From a checkpoint of a small audio embedding model.
Model: 5.14M parameters, waveform 16khz input, arch conformer, norm layernorm, activation relu, layers 12, width 160.
Training: soap at rate 0.0031, batches of 64.
Data: trained on single English nouns, adjectives and verbs, spoken by a formant synthesiser in many voices, 78125 training examples, 5.0 epochs.
Rows from block 4 of a small audio embedding model, named by matrix and row number. Rows with one number belong to one neuron. Each number is 500 + 50 x the weight over its row's rms, rounded and kept within 0 to 999. All counts start at 0. Numbers have three digits each. After the name is the row's rms in percent of the matrix's.
After each neuron's rows are labels from the 100 clips, of 14976, where the neuron reaches its highest value: "lies over" is the class under the peak. Only what is clearly more common there than usual is listed. The data: single English nouns, adjectives and verbs, spoken by a formant synthesiser in many voices. In brackets: how many of the 100, against the usual share in percent.
# fc1: first MLP up (model.blocks.4.ff1.fc1.weight, 320x160), inputs 80-159
# fc2: first MLP down (model.blocks.4.ff1.fc2.weight, 160x320, transposed), outputs 80-159

fc1.249 120:478501529535492443640571487428563471476453480551571516495489549449535476543488434520461370497510548533516559523465514531481517531540492518477557466506524466479509476519444502448567459469425509536527554495488508501486631552475492404487460433
fc2.249 086:492500502510352419544509482514536505516489496505568501502496500509512489528502503517542512432430623480513517495456517549565493493481454510493391549561530365517532475484523505514478512501552541516398487528461474497491506425425488492525461473
lies over: silence (80 vs 43.5)

fc1.310 105:605492485534544530532441489560544506438558515449510518415540487412501565520466513530488469403514510449492571563526507505499547564508491466587569530464438512566443566538657527466577543529520516491493466496580463563518408456472424539428501578
fc2.310 130:423467481457535495514580449504497532547493544491544499498489517499508532516515449551639607577458404476521535456537504434551453499504581465527461569458537627467446477533464557484502437466474456492481526591470567535483596556563444552501505482
lies over: /b/ (27 vs 1.2)

fc1.227 095:508480461467532479526536488530501451552560558543515491404512425444484485621417563424431474427515466524440520549508504422508518538494524472541550462437531599625399495511497464450519560439435458443442463486570513578554568493446511549431455499
fc2.227 097:459568523533495353400476479419545454463478488497442505509545482466482420538499474512493531566578413490471468421514489501554495492528395502422496465489494604498559532492536380458459485453489545577555476487621480457580512378523502466549512563
lies over: /ɔ/ (26 vs 2.3)

fc1.211 064:502543543453374536561448541560501522529486538473407464447530445480474538524503547517494480501458564469480518490559476503521490553574544482502533527483587499425520520587455548485539489502386462519455493560492500642499530488481478450526513498
fc2.211 070:475565538510510397463587568452571478454557513502532464481565518463506557401463452436501554502466509445531564472457461519460509473524621467445464489501552593500504471517501519476538590468460587535495473530457387536513549428456428493533458517
lies over: /w/ (34 vs 0.7)

fc1.166 129:457507500436540505537477382455462443540524416512474530464487514421452553487375477583550523399515539433508499476482518514539484586640563467529524522465538533479448526490519506528440544474456479547412468546565551542481518423520534498478417537
fc2.166 116:504534513465606475498488564486470489499504488474499483474519463514513476503499502528477633541700567510494484529499497561478480495489556468623387402498498567495527524475494527524473499487527455508487522484529547492519678472541496450340519522
lies over: /t/ (33 vs 4.3); /k/ (30 vs 3.3)

fc1.13 118:524517543474469638497505516478490576472472489498526465433468478582485526433447531432536462430550500468490498500474472523460515495468488508422575575545580461433539486457549491484486457568436547525492504503403466595499501510470486474499676531
fc2.13 141:516510502472537299470507433564469542455601556505538435491528464450457520458549458536438454532554489503451448487470506456496498567497531495481531529493461676506428498481496448528541387507531421426413540539534600446472483516470484544548574533
lies over: /i/ (26 vs 1.8)

fc1.124 116:510454558513483450440518433385550418516476522496471553518474502486521475557393532507501481527476568488381542557495565440449510594441476504533451517485446545487504493530578476503505500504439543612514487488539509571473450439513556505523562625
fc2.124 120:474478536526532434604462567479505562526470472513594525502498495450494395499500509549680670501480423493489534511561523498479523520463504536540546562494489434551622460462499444512490492501466491453629467439484440540513606572584455510511533513
lies over: /w/ (30 vs 0.7)

fc1.235 125:499512476452552539529503448372432440526531459502452564430433470453472609463402554596513532449465569414490524528513521517514500531595496518523542566513489536511465542541538549502476592497487451542449609558538553554486494411491500473558445615
fc2.235 111:494467517505586517476491487534461541550543473443498479486520479488499502544508442528474635492720457499489475494506503575508481511502636477611410463542468527516482536439529508499509463484483485498571533458553579486505683479615466495344515533
lies over: /t/ (27 vs 4.3)

fc1.18 114:468436474592500457506466471512569482478458524444524579443605464473490557505533503547535498459463477491540469540530540513547458517510484594544524554489402476505535466536536566500548489396425484482578474501517463616598512511473415599513524500
fc2.18 133:482570474470466493495515488473468520485518420438561494520478492501511519497509474468533523509415504516508471444489485502375513507489532454544384439432460567517524531460444462512508559538432557534609514586472437474423557536632454550480539533
lies over: /w/ (26 vs 0.7)

fc1.224 121:554557433513496565547457529499502493534486526494523459516564510478441521598433482552565528459484460475406478502538457565488514531406487552628531527615522501463427460550523533493649481421446567495507557459614490539513460415416529510458615467
fc2.224 118:514497486522490440525442549456542488524369452464454492489471487476525480481456524559548505489605363452492419465534490484537485467424631583582424555528547507463515486548494450501499545503483473468692448485497489534565610492466490590674458476
lies over: /w/ (30 vs 0.7)

fc1.218 115:469446506504539463593520474502466470517503424487447518450536530572516479539460527519547505452413529391414468605393503418502512505482460554556478527444468507451461553476529579555516489630463583418466488437452413553442508425473539437536537498
fc2.218 112:552551499506482556483457484475506480528562505435552523462513514504481505467560496457622734572472457494515541440400439469608470483540592524531539552511488392460581496528509548483519522486491466456581494549556429449489452502455599555528476453
lies over: /ɝ/ (35 vs 2.2)

fc1.151 122:479483545447543536515497403418424399457473470492504522553490521400540513484404529540547520419501525440483490452456478524509473524572553465588579463454519555479504508508536482486528552494499430493380482552572561565483480469533551466520460525
fc2.151 113:464464487507580522511500466498558509524531545494533501470472459485534514509497471557537659471655486482527475523548490545506477503491646466651459413482504594482529495485477571517519456486499496479477543498566575505488639575507550503389509497
lies over: /t/ (26 vs 4.3)

fc1.45 120:441421525551380450467503497502497477519501490486474526430507533484441529491419467494545444367496504594418483510444476472515501541492466557606508553454506463484543497601527479491513531421432523387536492494509545586454493566500526514574572469
fc2.45 134:517464445522467476479439494466483438475434422529456495493463553517480475511510521452451471487438498485532559530489505491423525491510560502557328547540496456489542518517471413496518543496559595459666469519488423601464636476573510524611529481
lies over: /w/ (34 vs 0.7)

fc1.208 116:573460469520499423536532608446480544546537603465469437531430537545468559486521497544492391565474493432414462490459501533534443515457552489504480456477568540562477572580428523433543458437467517592459497504442491495469616519506462515525514507
fc2.208 090:428554507523370466486471449518520498533441461513555504451483532524498428562491495514677542447457536471446480517457486478453499499475455507553428476541488431483627501487509557489524581466456468460536473448464416493530507485377568501474507546
lies over: silence (74 vs 43.5)

fc1.294 111:443508473433528485567477452360456540559454541521504487520548504490474566469455530557522416455448482466343466486554459472542567517517515514572538450503554507518472486502445555486510483463455457520452522570579470473523580427499519498586400524
fc2.294 072:513455490478430473492533527523513528470460500469624536545483454491465468557499495511590651510494563523476488498526498484469523499515561505488415481487489494517550467516502510526498492509503530518521531524494488478486459593336491456429500509
lies over: silence (87 vs 43.5)

fc1.59 132:437462484421448501495494494443534518456489540446509535447489524502471579503448553522576482567542545508476469560576555457485425490488470489467428494436507564514459431525517495526601524491403501498475484457515508567494551386525512490561419631
fc2.59 145:463562540517496597497509471530510473520533523489597403505498461483502482521543464480551472493403479521526538474435479511417498490464592488573399482466530447505458531485460370491495622515488542445456472506522396443487635494716522526661509493
lies over: silence (86 vs 43.5)